A small image VAE, trained from scratch.
Model: 7.75M parameters, 64-pixel images, encoder arch swin, encoder norm rmsnorm, encoder activation reglu, encoder moe top_k, encoder num experts 4, encoder patch size [4, 4], encoder depths [7, 7], encoder widths [96, 192], decoder norm groupnorm, decoder activation silu, decoder widths [64, 128, 256, 256].
Rows from block 13 of the encoder of a small image VAE, named by matrix and row number. Rows with one number within an expert belong to one neuron, the router's apart. Each number is 500 + 40 x the weight over its row's rms, rounded and kept within 0 to 999. All counts start at 0. Numbers have three digits each.
Before each expert's rows are labels from the 100 images, of 14976, where the router gives the expert most weight on average: "responds to" is what is common among them. Only what is clearly more common there than usual is listed. The data: patchworks of several textures. In brackets: how many of the 100.
# router: router (encoder.blocks.13.mlp.router.weight, 4x192), inputs 0-191
# gate: expert gate (encoder.blocks.13.mlp.gate, 4x192x192), inputs 0-191
# up: expert up (encoder.blocks.13.mlp.up, 4x192x192), inputs 0-191
# down: expert down (encoder.blocks.13.mlp.down, 4x192x192, transposed), outputs 0-191

# expert 2
responds to: white (100); patches: two (62)
router.2:532442477436486546458448499485537440502571425486492519455518500493485574546448491581516554409482520522445508500469523584477525493466558501472463537482438450582538523546487481545520553514491448533468446504519494484521497572498511528492435503532474500520501497513454460530507530600491591378489475487534552474464440463467534485463492455496483515484543466517474449502517469491489484446522469541544481551465539513429580475516457502543460534459491569545582510497537517479513470477485521493482531423442504416519514468553516545472456544469506488509542436451553579515531510573495527436
gate.3:455466500500515500450478467500454500500517476500488500425535432500502500500563507543509457566493438410461508542500500588458442444486471592567547500500476539505414558563478500497520460532462496500464500500441469500522476476521500500544500561541467441521500571445500500593477500500500486483544518520500500531437601528430500512529500500527434545500520459563473591530500500500509504460552545500500433503537486471500530414508500500500489523592500500409539540448431500500500404443457479549524515500447500500500447500437507566447564523385500487500559479586490500477491500500448473477
up.3:532572535549500470500500522500500469500428461560437449539517532520449546556500535434457485500559469500533478535500500500493500492573537500500523553528474487472500500535522526549540572476542500500590430500521468500500541493500442523456523500548447531541448583500516456500485546540468525500562542500500464421529500522533439500538520488500547441551443534513523531475426451500555547516479469552526528484510537539500613551548432529500500508434549487612539554552462540526427450464500514553526500523533565545535447456500425572600536529441500500500532550448532500500486540500488558474
down.3:478418500561522500455533550517548475477425485524524500564551515452460500446528529525589453482472579412466602482416420570443565523448513542511500531467520580579500588535466484463462500462500486428500532556500517465541487500521465532533500489526407500547542485500553500466500427521500567481528473484556481500516536500500500529571500434500460500481500468465543548516548500484500537532500468500522507411516500500500526500534500539520536486500532467483500500529500500579534500469450521463500515473500500535554522408440525460462480419446440500500522550536528561415434500500474452536
gate.4:454500550500548504568519500531500500500519500450500500500569462425500500500617500558466479433414520493505553577512343465531574494583538532500571500529500575558500500500500413478455500500500551459463445500565457500474500538412490500500500500474461500442500500432497544495552509500500500519552453461495500533418513500459452500549468452467523500500532525516500500500455450500547500523500521480527450500500583500479520595567514484500551500500544576480452478477445500521472500572500500599486453500500500500579438430500500509500476481515500568531536553538519473537500500454500439466
up.4:500553500524469570500471500518466536457464512448583528534500428500500544500500469481471518522526530439500500522521495429476520548560447514500480588500545519442500484484500500468531559541447500528470482583500553500543500589532529424427500470519557500402488531481511486500527500427468456558516500500471472500536477469530558439488500500473518414500527500500500405542521500534500500481519500482500500514527504448455413560500500461533525607533468500411465500500500465500500601529532641483516447592553428500512530486545453538441500519525513478467595455463500527482519530524535500500
down.4:500475459544500500433451438512525500485500516500431513541533500454500442500500596489531474504500440515424552486500515500444451554449471515528533447542500423540511500445478480467440488534481445544468453484525519500449549500415471564453459512500508489469476500500514563491460500476479446544569479448438570500500419453500545513500452537438500387447444465500500479548558500517444475487516533500500493500500517449460467500427560426500500557500551476500558500491500377474500500559500589539448568500401500481470500500481580500482520500500508500500435551568500491493455535560535461527
gate.5:506524433460487500522467460491500447542532520525500500427500500447404593442500547440446566500491500500474576534531500525519500500471471588495500456500495523439403547500491464500459455537468500426467466559530436491486521505500373454537517516500532500500500500546553500500500434545499500463541418569563561484466447514422500502484532500510493556532500500478452570550488458450569500494645521492501500534561500500500456502479500500577449518466468500500479518496463543500500477500518480529524492469551539500469473564498500532469415568441453499452500511500485500572541561460500443540
up.5:527569500500544500500448441500500500566470514452455500500565537585545453475483510500527440410508500441543500500455537518490515514515546428575500500500448500560520500420586500500457481509500504554477500452500474553511500540442500478464586504500500426528475471500479527500532500480518446500395491500537448467500360500500496500453573500500536500500498500489397500525555562470500482500567500500623547528514500510447530500482474449462424503572471500504455542500504587517500500507500542498500500441500486608493509498470458540500443481500567507549461500517415500500464457511558437500
down.5:469538546431533500483516537448447492463441521455475500500460546514500521534638544464531451518500467500507500541500309511531510500500500617541524472472482500500467524528517471500500517526500464458454417535468500551500500511385543476458500484527456468389519500528500500500484382541474500524481500456519500500491544472542468576542500524540444527530517481520465500465500461530522547500564533521551471465573561485500523509443426532552500472529536466495549500500500500521500504469508500539428465488500461500543554500417412500524571551491483437519475473529479500528513500504500518490
gate.6:469475500500486500473500469486495500467500445500500532500485558540500486419500500546412605512436513486409542500496443495528501500388453552520562544532509500466500435500500464510533550500500449401462509539495443475455482500522524498479436500471450435499487538447470557514421489530562500576536496524500500484426500483542513463435500500429500505500504500550495500558500441500410457407500500490500519616529525500585428600432500500500550562505500500500500500539487446473531500563541500565544500500536446500572500500508428478454580522500500500525536500543455562500500472466500500512
up.6:454500500500499547500500500500500551559495465467500522570478497523500500500500500538421565520500436418500541443458531487500469536519500542513500484500443500442533478429538465500501500500500420544423530500500487500500553551500500609500449487428442447500500570522500554419484500511467387564562485522533402436481414500500563487441532501498500500500500533500517507515500500500500457419558500486500566481517500536532434558406506526522474475500460500522422446471500500561458537504500621530523476471500500497545500549500500561523461500535478550500534524474500524587423538500587470440
down.6:482537500470384517517500500500500534410500442450500563500500500500500500500500500535500500500446473543519574475531500549471529521458459500457500438473517477500500519500500500565542469430500413500500500480482500500500476479437439437469430486538445452408478521575549500436500388484458535544500481500410470527600518500493533502581517537500490534473576569455500500551500560431500464500473516500500452528555578457451500500542471502560500541452462500500524457500500422401500499476500482500532601450500500453444466443449500500556584585518478513500500500500500469458463500500496500561
gate.7:555499500438499518500500500571495500492438500482539462409545407482501561500500500597500500418500550500500526515528500457424520500441536567578477464577500500500500510500500500453527500506500500457473395500474500540398463558500526500519500551467500500466513500495500401560616400536452497500539500556493434500456500491500482500484501500500489504479476424537546500475563465574500500451500514543483500541572474500435436487487478500518551500482459500500500525463500463487500526500500500542491500527500500500446465508500462532452508570470561479532562556525495578568454596384535458500
up.7:542555561424500434500500504500465500500500500499592539543530528543459500500467456508582500470500500500540473500437500470437484559499500500500431539500446481500500449500500563500561491446500471500500431547565483507489500500496549516432428527500446500500480366500500500500439498541487500500495454415546500510579440606432500446461473420500500500448500462539576432500500500491500532455500530468500419478500500504500500608500500500476557582525449449527500569501500450519437473473500500472515570493446513522426470500590500485500500498554527515574500500500609500500467563500500500500
down.7:500500410469500508525459448454602500634432500500529500462475405503498490430426481559500526488489560500500462557476500500500449453543463512491500435508542500587503502550496500500500506500503522423532500535463500500500471543500609500500500500484508579529549473500528500500519553500534537500500500500545453500500555500516528500462441500500500473516461469506576547453500394495475446500577500500480444500500447462485500500462554569500459500497542559475426465500500505424500500463556562476520410500500502503410462500538543520443469486518500591500487500512397614500532500523545500500

# expert 0
responds to: patches: two (73); plain (29)
router.0:458549492462524489492499493486477583462553469458557518457460490500486502444491518470485495492505559467500454476490494488455493394487500563520562484481487462495572502534579484536483450482532567493547440481472546477526496530477489528501497503564546495548448469515551468476572481525448522493479473463464422478542494495490503545517490525549440572396526494414491619557471527564487408487480491467512478437472513461507555451439485521504391516533473536438475423423539529475502477456520551488454439532568509510450516462461550555538509451501511438495500470507505458434508500474568464520
gate.0:500430500500559637500460560532500413479500461500466563445577500565498500490500528530500510471560500500500500462465459500564500500500538572518502500384457500453508500500555540556500500520500543450534500511500500500530436469500477444500417500409464563500551499469499497537500506500500486500474437500550517500500515500500536531500524453480512545500500496500446478557549432518421471500603590500500500500500533500528470459530456500442520463653574508491500507500500500593500500500543500500552448480530426500485553521458446541559458430500500500500525535500459424500500540500500413500
up.0:486486497500525461499500456457392574562542452543518352491477500500464436393455500515485472593480500570463500457498500500489535499472533496500550500453477460471500500500500500423514500500500504440482565434500424500600496500459500461506497500493500491500519500520513547530372500449492402500476500442573549527621500473500517415500514500409544500500504538532479593509522505500543500500500463521500506505500532500541532491524503500542469510500500453500516500498474508434500418550491443481600500500500486516508555500510470500510500499500520500453480487549417505601504516523541463455
down.0:492451479571554520436500539460490504500533500500445529519586537604500500500548500500509500523436463500452500407547434461514467559404528501524500553500529525468535460485500523394555489500500492456500430484500500494500435500454543500500542427513500454500549535500458502500500511500500438546500560596500500500398534406552432538500462577500488460420500458500577525422533531500459425500500500445473438500539500455524431515500514500449525492552452500582500447551500400500500470537500500500475500548417500459500461500480491523548500480500511524558460500500475500500432528500456483500
gate.1:345500500466591484577529479439451456500564500490500520517515496532368465525586557500500500475468492500500500545498500500500488612496468457520506509530469500497516428442500526549434471515498546598431414565500530569500517454495484500485500429460423480468500500423478492475551535470544500461546517535500439500500500465500509500444427462517500509509500467545446558602500500560459493583506527520506514515465519500500490500500490502582475488532543428500453500500489531500532500517543448500500496500564419484505446460500500496552500496461509500563480500500500500518500500549514500393
up.1:500507360531499477558500520500500632467544517464500500480515500447500500548532500453472431500503492509500491513484508539538516518484500500500500504651444453483428461436640450567507474577500500525513546500484500508500456484500475460500508557500545498479485500469503612500477500500528500397500531472500500483422500500508456500505475418488474500552500500470379514510500530546466448500500455500498572500490500580500490448515500496533518552500504500486520434460464500498572500592442500500612495568562500500477515468476489500552500429500519500450500485500524442508522500528490500521
down.1:500517555431522500455469500500500500500500426495570500498448549500500375519436562500500500505500469465469483491499505477548500532593464455500457562456458438494479456459500500546471485458434548552435535465536564513523549500500496500550485454508524500500500500440444500500510543415526462380529500432574500415496500575556500500445524440500500500500500474531443565500508452500512500510502512602446567524476426558529485564463554521518525500454508500518500521539500554564500488500519500528495517526529444572500535506574468505500439462461414500449476511500500428499500506557568465430
gate.2:539476498477496515548471525541473525500519464523461446412500521500500500490500500496443517500490504491520557504492337568580500455439504491510391500560443472500500517518420500460544540548500438529500495543560471462525500500473500537500452424500501468425531500521491500467370404527500500517512479528423566500455550426549463516500474501594581500560500470487472502504523483479481521500500476490483482515562500473500389491500485572462500470534486513546509500500454396500457506463500473494463536500500493498500588510380500495500519500500521544492478500500520432584500500500500534500
up.2:481522551485526571500563462520460572446570448596532456505528519583503500514504558500523500523463439458529557500537411477497500442460500465500418500485422500427500500465421501443500494568481500500500479466427547545528442500406500500429513433493460500500456489500418552461500527545548426507500500459405500492482510500500500503543552559579500534500500389486466551500498500500530448500500536500542566500555588500567500522429500500500602500521453465500500500500500500483548503513500500500438500485500466500500500507470539461532500500575497527500451500509558500595459548456500500484
down.2:500510578500500500500570534470500500500488442433478582539509560500500531500500478500475502548466481548520539500480628500500500544500543508500500500368551500500442500500515472522552415522429500500480500500474446470568562459453500500497498453464503500499500517500498589474449555500510443432476563487500484546485536460492399562500281480500490500530566538500524492529500532499503449469500465500460483452504476500541508500500480436453518476500520496546578556500554500500500500485552547523500500524507536448503466491601500495549552464510471424492524494484500467465504500500444500548
gate.3:591541403522479520500500581491494500500464494509500500522478514500557515500540502502441505510500500520500561538474375571504509437460458532500500500621499587494500537534432455500500500479500477445462499552486437465481503500461500500489500515500441500350517495500500392516581480537500563560500530522383526518443548500453500500497500582522547515520500543450498463417500500500500500500500524500498500548502500464428466500529500500499505500517500515492512477487501442403561500506500486524449500500500524531500500500338456492479523510500500500500537500500544506500500566500500500620
up.3:500500524500552380513416500509462502524500500472561443495436554467500479454500520500562534540561549471517500602464569500503520500524500430440563445432500437494447522524605467500459458464529556500440535539472519544500500495522500476587500459465478500601444543433523500499474500500500483485500454522500467398555500500447583459500454488510523526463508558496500500594461465535503550520524523588452500538526500493500595500500500488500500562547574489440462519490500500500500460477466500500535479500512500546480500500533500494500448475390440565510500435474442452529500528469472507500
down.3:500496500521500631541423500500548507500500500520429560500500500537500523556500505460551468500499467500500501500500500488500528456606425500540528482500500540459500500484500500500396478512533577562500500500512557500414500540577533500500455448443487566500472590520500500500500500416500500500499500481464545500475472500517500500405629486499500574566500551539460500549565500500484519558477485547559544500435443471500500500477467494444494494530582500526461500468500500500482500615500504500575460487624500500502545506454577534500398503500500517500500543497500499438500500500547466424
gate.4:466500593477480527589500500542500446469500490500512547459500515509421594567532449464470469483500417521439499523423455614554471559537465549463500440380456475500522500569545423460486500500537500500513520500500458546479514554456525370500500546500500543442520426569530436462500500481431499530560470552524486446483551500429489500500428522479511500500500494540503500519500490500500446500517500426512531539540565470507459503577500467471493549553550486500456465533500509500430566500485503576500501463500565500459517500503500528500539553500500500500500461500500500540577500485530481569
up.4:500517500448500500430383457536489500478512500481494435572500500615463527538500473484471418473477533548500528569520500476428521559500491557531449520503500425500500500527500533500534500500405452446545534500500465486467436530537522518459500459485463526500552486461440472589541500520551492500463500528467500554466500495542433500482543523520449467463500515488564500431500556542518500531536500590439500500500520500473564441532546381448500468519500545413488500541448500537508500544538500564558575500466500441500526483472541551413500483505520500500537500500469470500456405579500463443
down.4:500521466500442500547485487459429499476477500543505500481517459460462500500468518454532500474536500412525500526487500500524500500522500589535538467475500522519518500491530500492477478484500500453452410543500539500537430475424508528500522547500470482477433500500548511467491363500460558500544500534547500534541498500478473551480538447454500500527529584553500500594447420465486454469546515530566500467591492500576430440471434561540534500541481547500517499515510518485432451454500532562500435544542544528587540456431408450444475466500523409450488500484467462570522543499539558547

# expert 1
responds to: red (83); black (72); patches: two (63)
router.1:449577519471491518545510507592491470476521438595435446492512445487541456510498464538518525531442501561469522613470520507496463566483522521532545521480435547438513427511444509495456485511463495464519447510545457487396445545540486500512523484568475479546552509495482490517523513579570485497469545537476515529520474543474531507548510475409551520471500559487453473455538522451555538459544521494430485558579512474497463465523520491496487498518485520496582496536532519422479468484470470455515446405498475458454610525528460493509510553504457521483482486472472598504520504426460482503
gate.3:461500500500526510502553493459500492543549448500574568500460517458500518505470500539435500500460500500551500500457406537535450546500431425500572474504478539435425500474500461417446491534539514544455500447475500514524504463519527544552525455461500424533512500528431516469500468500500500595586561500500407500445543437500540504500424514510435500486547481500593512460528500432500456405549474468442540455534442500468500476511545443503500462560500466419500492500479486571569500532485449458477500558574473500419504478487466583533500500500500553449500489468500444467500504475439500535
up.3:524412500447514542540500500500500484540554500500500500558538524548486500522500514489557462457607521500459421543465479488557540451591428507478434500380466500500459500434542489576500500461481444454487466520500500505500525539489547500500458488500512585500500500500430405467540500506500580418537505448519499467523449500545464557500500500488480413457457500492500512500497401468500500500500498499521520506507467437500560527518500500517565500500538500542587500496500500507391470411522552531500500438417487500518565553578500547398460465461500522500541500500500500500513485486524592477
down.3:500500506527575435452475433564500500477520533483489467473465511500546523508453500554481478534455572550533542500570615455456540500426557500560500500540500500550474488487500489500500500500466534552500469563460543417500567525487480454476543521598500463515528500500545500529486535489443500500457531500500518500440553485427522481532466454514573500462500500463568525472480500476500526485470477529538446528430475453460500500539541466500500496491458457551516453474500500481596528465466500416542530500608531500500547500601569425500544473500529460553430475520500500376525416500528464536
gate.4:608500520563500572608515531539500570527432500525474500472471476469500500535502573500408500500448500500550500500490312500536501424500500500490500500559500500498517415500500500437476522506517500450495500500528500470449501504512448500564535500534453497400500500500534402542500518478475541544488502500500548547500518423445471511533500528500537534500540517460527570500461500568500526520625500457500499500500544468468485468460485500500533520449444475500461500416475500482506500583500500544500500482588515406500500489500425441529530498540535493492507544532500449500500534500475491581
up.4:507468500422500551501500440500500519441572514581537456546454500513435466528522517442497475500486488500519500500561570427489521500480558433500459544500467500519462484407500532541513500513573500500500472416420583464588467500430500500467554467487500416500500500500500559500437500500481447433547500426559456500500500497500434500553571502500476566584552401484500484535479500516530496500429500506560500474500500506593500500438522539478517449517548500501500500474498500558511534415500462461494525429422500571552500500500573500538500402500500502488500498441488516500497469458540487424
down.4:500478548435546500469536450520453585486500462457500544434558552500522421500500558439539500521500479520520496500500614500538462514531505564552500530457505515500522509500492476528524393527404535477459459442500500474513541464576515469500446500517500439486500500500500573474500557544500499500486500500500500462531524538464444541520297460500500607500574500480500578533442472500524536436500500500500496500546555500558500482412466512483552494500477500502521574500467457475474486556567480500550500500477500553441500500538435500487542455500529487502444452459500500490500572456484500500
gate.5:544561500523523491488500500491494554443449500468555554500525547480500500483536500521463448522476427427505488500507500575500530465466473500539465449595500513500500500500500556500547500570549416513500467475510446468500537436522514496500531500491472500500481500500489502500400458500408461500500486465469475500453584500492500441453500574599540500612500467440461461500435387596467500500500492447488500472518500449591530509479450568552500396500418569465447452423477498500486500437484500465500500500573500469500500467500500467500486500501478569500412500460500500521540500474500500587
up.5:467569500500533496488500547492496499463539452500500567403521541500500500500500479516459515500579460472543501500430500579500462500480439572530500441500500477496471523516500438499579500500474508466564462544500554528500563452535559426500500500433500500468469526502467515401500437477431543594500500500435500500520500500500544491550529588571576575423500482378512500518489444565449419477500500442476463500478500403500454490492472496538500537491445500467430427580500532475527570511500472488538500524539455541553543500531526478561520492476453473538500500497500500413546479472500500500
down.5:460500508500443445491468459468500497500433562564500428500473400459475500414444541500500500465568548454526456520472436552500505480565500470444536469545473535539500497567599497576431569567521481463501551545500455570500563545559458555500468559463539549500500520500567466500500459530556492428500428500582471543488505524518500500500524500454446511500500542500500544500500500557473552530542451549500520500500500544500500471500493527500500455434578500446439500447496568500460452500523500500537410451500557491459535500427454550445500500445470543438542500516430500500500500555509500466
gate.6:500413434500475500532500491528463500466500532588500482444536431467500600525526506500521500500563555551500497500560500500443500500500500500469457506500491500517500446515512483608500447500478539448534473482500474498517416452492419433500500500429503541457519532500500559428500419529490557386500462464643565524453500570470500464500500578463500500500500500482500500583456472500500500500500465530500442532567500517500500488561494500525492481439440500576500500534452500500448472535500500500500512500400586475534500500455470485455521510400528500400532500458473555548446511518502500500
up.6:437476500500540512454549525500519556437485500500498500500500522612515500475500537482500497500585561500500535500574454487500531500421500500411477467578538500482568465475500505468585539482570537462500553426473449435543500500443453559460500482508540522525500520443483374500500555549443500500523393417502500464479500500522500572485513557548581461511500450470470446500429500500510481500417460500500491500524528477500500500527500500500510500500500500485561531566512500500483521500575535439380500536452533469583500500503500500500500617522473498546518500466500563500500411471500500480
down.6:468500500576445476500437439500567500500461492547544436551529451518500527488442500512522500500517562530533500460465500500517475536500500500527552478519500441527500500466538519500468452500483500476520483500561525492501519556523500500539492463500500500500500494500546440544500582455500475457558500500500500500578408500539457509500493500500361552500500490500479629535500500521473473523500528500500475476500448500580600547467562558500508500458568597500491559453512575517500362571464549541500500430500447529471575500548537500467443463480500557424463500500431556589500508500545500500
gate.7:500471500500471453557498516464500500497520454500467461550592476500513450486500530557416561505482500496468508589538497500500474556510543482500449482500500465511539500466513414453528500409500486472568456500505402586564500545448500500519446462503408532524486427429505552553366500500500515457500533465452500490524534480493500500500481500500439464500500500500425500471500500434511567581522578500500519563500546574500500487524500500498433500559516500500487500604618523500453425520454500516492502486453442497584500500447473529512500500500517572568529549462521459461521553504500500500
up.7:534482500595525518471500500431472356538495500492500413508500462500500500480500500500507500500500482548321500461478524513500488553407512557500545500533500492548482441476395500547491500578466500500500500567537554572401500524503488540555499500500484589499548477500500468500502499500490500500559488500479565458482476526500518507463549464534522500497473485570493551541500536500445464531563490460478500545576472484542539475527524500535487498455500448497472506500495535481536500500513573546500472471500455410526492506547500500569512550500500500487447500571438567500447539524594439433
down.7:500464500464494509500484448526468500536463491542481500486440496467434500497488500524500500589500482508538463519548204500479530445576497521540500500581497500500515500500500551500500572471564532500500569445494485500500500523458500510545626478549498463415500526528500467432499426536545485500553500485477500515569477518500500520500500516500488500504543506500497536510530500542549475546472518515576500503478500500465491467458448464532500546500472490446500512451441537441481475496454432499532478521465500500495458470404515438500500475500472500480500500489517500479508434450554513486

# expert 3
responds to: black (94); patches: two (64)
router.3:506487446537464536448539490486466493568461569518504522480517523559538528573480443590494506498563435510478468468505519552572569477450455505475496480460541527510494465448497530500516541514522441489500533463446538539498480439475507482579509508504453498495533481485454538454470398510374424508521438442456476493491470450509488486487439508602478483454552471579508563470508522452504459517561481458451515461466520455465469514476474520468520458435510511540511480496464502546471562524580474457499511505555493469536467470479516546547567477529452549561447467527528450469419483491503611500
gate.3:568521425476444500500536510500500500420453504521500418596500400468443538500500448559452455506500524502500572522500500471500500536500543521500540515538489500494496534442500504500473473536499561446500500500500500500459437500526500556472554591476527500476453536500514462500500459558473520468500463500500500626500500498556500502500500577439409500500468537552557500500500476500604416500500488422500500500516505500560500437535546447474606565434500469517567480431528503500502500500447613505567457525500500512500500500500500438500596506500500500493533516524504437553432461447500573500
up.3:453542500465464500484493453548476376500531500454500500507443500493453500504578500516591482500500500506500453461500521464500546500500472504529500453500583500478500500500500519543542480387500500500538500439555535459523500481422500500507500437500477500463507507464542500474548510448474531500454479477486484457508464449521500502517515500574653530500455548500500570500454529525455547519519513488458531478533565500454462570500536576461505516500511521500500569607438476453500602533479482480500410500500471484472451500523500500464475424519500397525427419520537444407473515437471505547
down.3:540555472452500537500460500500544550599560556541537430476438433462500511458440491498460500552530463484470517536460454540500500454453500467494470474524601452546517472511500571528510508449566500477470533434423479458500552500566500500569500581474516518443536446514575453500430480550539524535471545500482500500472532540470547468395537515469500512445500500500485473500500500545500459517473500500500417409524483464468588462516500500500500457500568569500500500502615469500500500455459452500538469462529620500460552500548500413500500471453489526462544500502500535519523479500516445528
gate.4:557556550500526509503511543500492497500454490423500427500428456464541545538500440555442511486500491500525532536479465577445541450488500500513531428500582447541413488514538482479500530500500473491500489500487500477493492500500500473500526567500562539500500524487583500500528500472441500453500516500512476487500474500428581500542518474570534453513500457522500373500500535500467500512535500503468461483502500500458460500500518500448621500544563525500500452455500457500466491575477546540500421500532587500500488500358404449500579554417497471489616526500500443444471500442500532500
up.4:493550546529451500481550500495500500500526500434489500421500461500486487579500439471452500540523520478506487442515500532500460500500473500425456467538551500489423495439569500500500537500445546500533454475516448569452443500450551500424464500500545582500500483523531525466500506500500461435456469500446569560500500448522497485500500453614566526401500537493500510500500500535462463537494500551472467500496469500469407500448510523488548466535485500561455439458531450500403595534500584500506419500500584435450491486500500437495579427519538508487500459564431467426508464474468525522
down.4:551546506500471430486507500500500441484500497518516500500460415500500502469500500535460472500578500516500476500521594432500500500529478411500500500568494557532561463500450524500508555464479514481539548500444533459500500528585525500467533491565543500550500457473546500518500548507529500500500540477513529472462547532446541500500500570414531500540475446500500500474500565520566500574500427452453471460454500500440562517544555462451437608497459527463456439503509407465500490443474500500500543480598500431500471539554564435456579563500473500500500572525500605563533463528460500559
gate.5:500461493500457500562463507471480500459535500584500500440581500467500552468530539533561455500500532500500543500489500500480446500500568500500500497557440500540500481500425441541457431473562505492528458517512500557500434529512496437405451500500525472459519476441527500500545500500592533556524560580467451500500500487419495526567464500451477553463474423522500500484456442500477470437606541512540536500564552401500519434518542420518443488389545500484559500552564514500513453500522500541476563460500500460466500500440422544496510487450500537522524500451533500495488471497500419550
up.5:498500422473420500500530491561488500500441581489462478500525444500494419500519483472430473500515486500520500547429537500455523446440412500409485500475542559475579410500533468500461615517560473489464500461548410469507500500489530543551524547559473453500465508522569465525459461500509500539555500438514506558482483500520500477447479551458515500482481568518500468494523529465507498500476517500510509509525493554464532459478555500500500460539513576428514466472500412560531500486500500472528436444500442500485431500452514470415541580500546577520467500584527500548488544500404553500
down.5:438500553582500585500539546562434472500525500500500485452500528521500503563585451500411493517426531477500488514535421500467500500465480555478469500450482475528500533500461500443518463469445467500457500427513500489505500519442500446449528528500500500546463479575518457572500415480478549601435529544478500412500539443500545485500500551521485506451426582446445467551588452500434437513568499463508449500558523500500500535500458500509538477555446532500564500464541538473500462517532473581478454435528412475456529446500550500551500456500513500534487500500464482503510567536500500556
gate.6:500496500507507493496476541500433500504484500500471500473422500464529521500543506486500500479451516500517500500497276610482560400456511567489450500500514510500500529500500500500500535497531500495487500500545500440500558491460472428530454500483500530407463483483540514500523433500500534395500509447453500490500500450455552500500500500579522500471533509500451500447500515500500551548500391500452453491471629526453500500500424500533500559500456500562508500502488435514521529472531500557500500514502500520502500541500368442461500515448479468500556553472500442535554544534442498511
up.6:552461461525563456531500500553435571505537533533497565515500513500520473489505528500526457413490500430500486500500317568500500500532498506500448509597456531520529500500480518587515500500474525500500500483542504450500500458496408424593455500487497551500549515537513500405509417505489540431538468440434564500523409500448526536539500506595518500482488452500456537505500518574576559522479500423500457491441500451500500532460420491540495547500432500555463507500449500531495500508500500550445500567520500567500500530500500500452535500481502512514500500500500400505500500493500500500
down.6:509571500558397507600478500500539500500443500500500500437500500427543530500534500476440500449593453502564506548489520535516497500536473500471500500564500500464500522571500477500500500500510500561500569500482543508494480528535450497470479571500506500500448500531500500451500500439550576481526559516500500504500497566454596500431516500575465500500482510474500500544500554547500572579500499495500523500441410527387580563500578500560500507502507464443500500435505563507455633420500450500500500515563493437500543505515488503442422500441500504500500525500500524379500500506480500500
gate.7:500435527500500557500500474455500498549524419575559500500512500489500521500458500453500500500636500407462454523477423558500475513500500544500500474500500560445470527500495423500490560470556445520478460514477500500559567496500500455460463500439500515500428500463463440477410526500500500472500483500443520448500500500512470488502497472572500500500445432500466397497495445500490500368598488514500500465513500521500500433473511406500500530559542564578500592581523585490500500416474443477500500500500510500500500500500440510459500424467437514500554543523461428533500500500454500500
up.7:466500500466470552519520500453500500500524527500500452511460554500446500552500590545547508521401478504526437467500462453495576509550495487521486510587500461500500511478516500543500459490556570500515480500500500557513496500495500480534564461489527425500500510502542619462536426548465474438517500456491456450588590500500500500588554500508506539492598500427467565500414482500537500500449439510532464500491557558509500500500419567500500462452493550472529499500482500500600466601432533500452500560481500542500500370535504528504508500518538475500460500502510529500500500416543438500
down.7:415500500523551500500484500423459497500573426500559500500500507548456500591524504460500500427446455458488461500482354444585501573500469500471500500500500500436498406459550500548478512500470563554465442437513498572492452463500500500500538409436500501551500549500444500541500526500495429418500520537497463500482403464500507546500481409436521500497492533500443516500527500505495463500553500500500568500455500545500447500474500461475491519500544500500572531517515503570500527500532500587500500436468480591501556464578440576500438540488518538500493500517452505520433500500504508500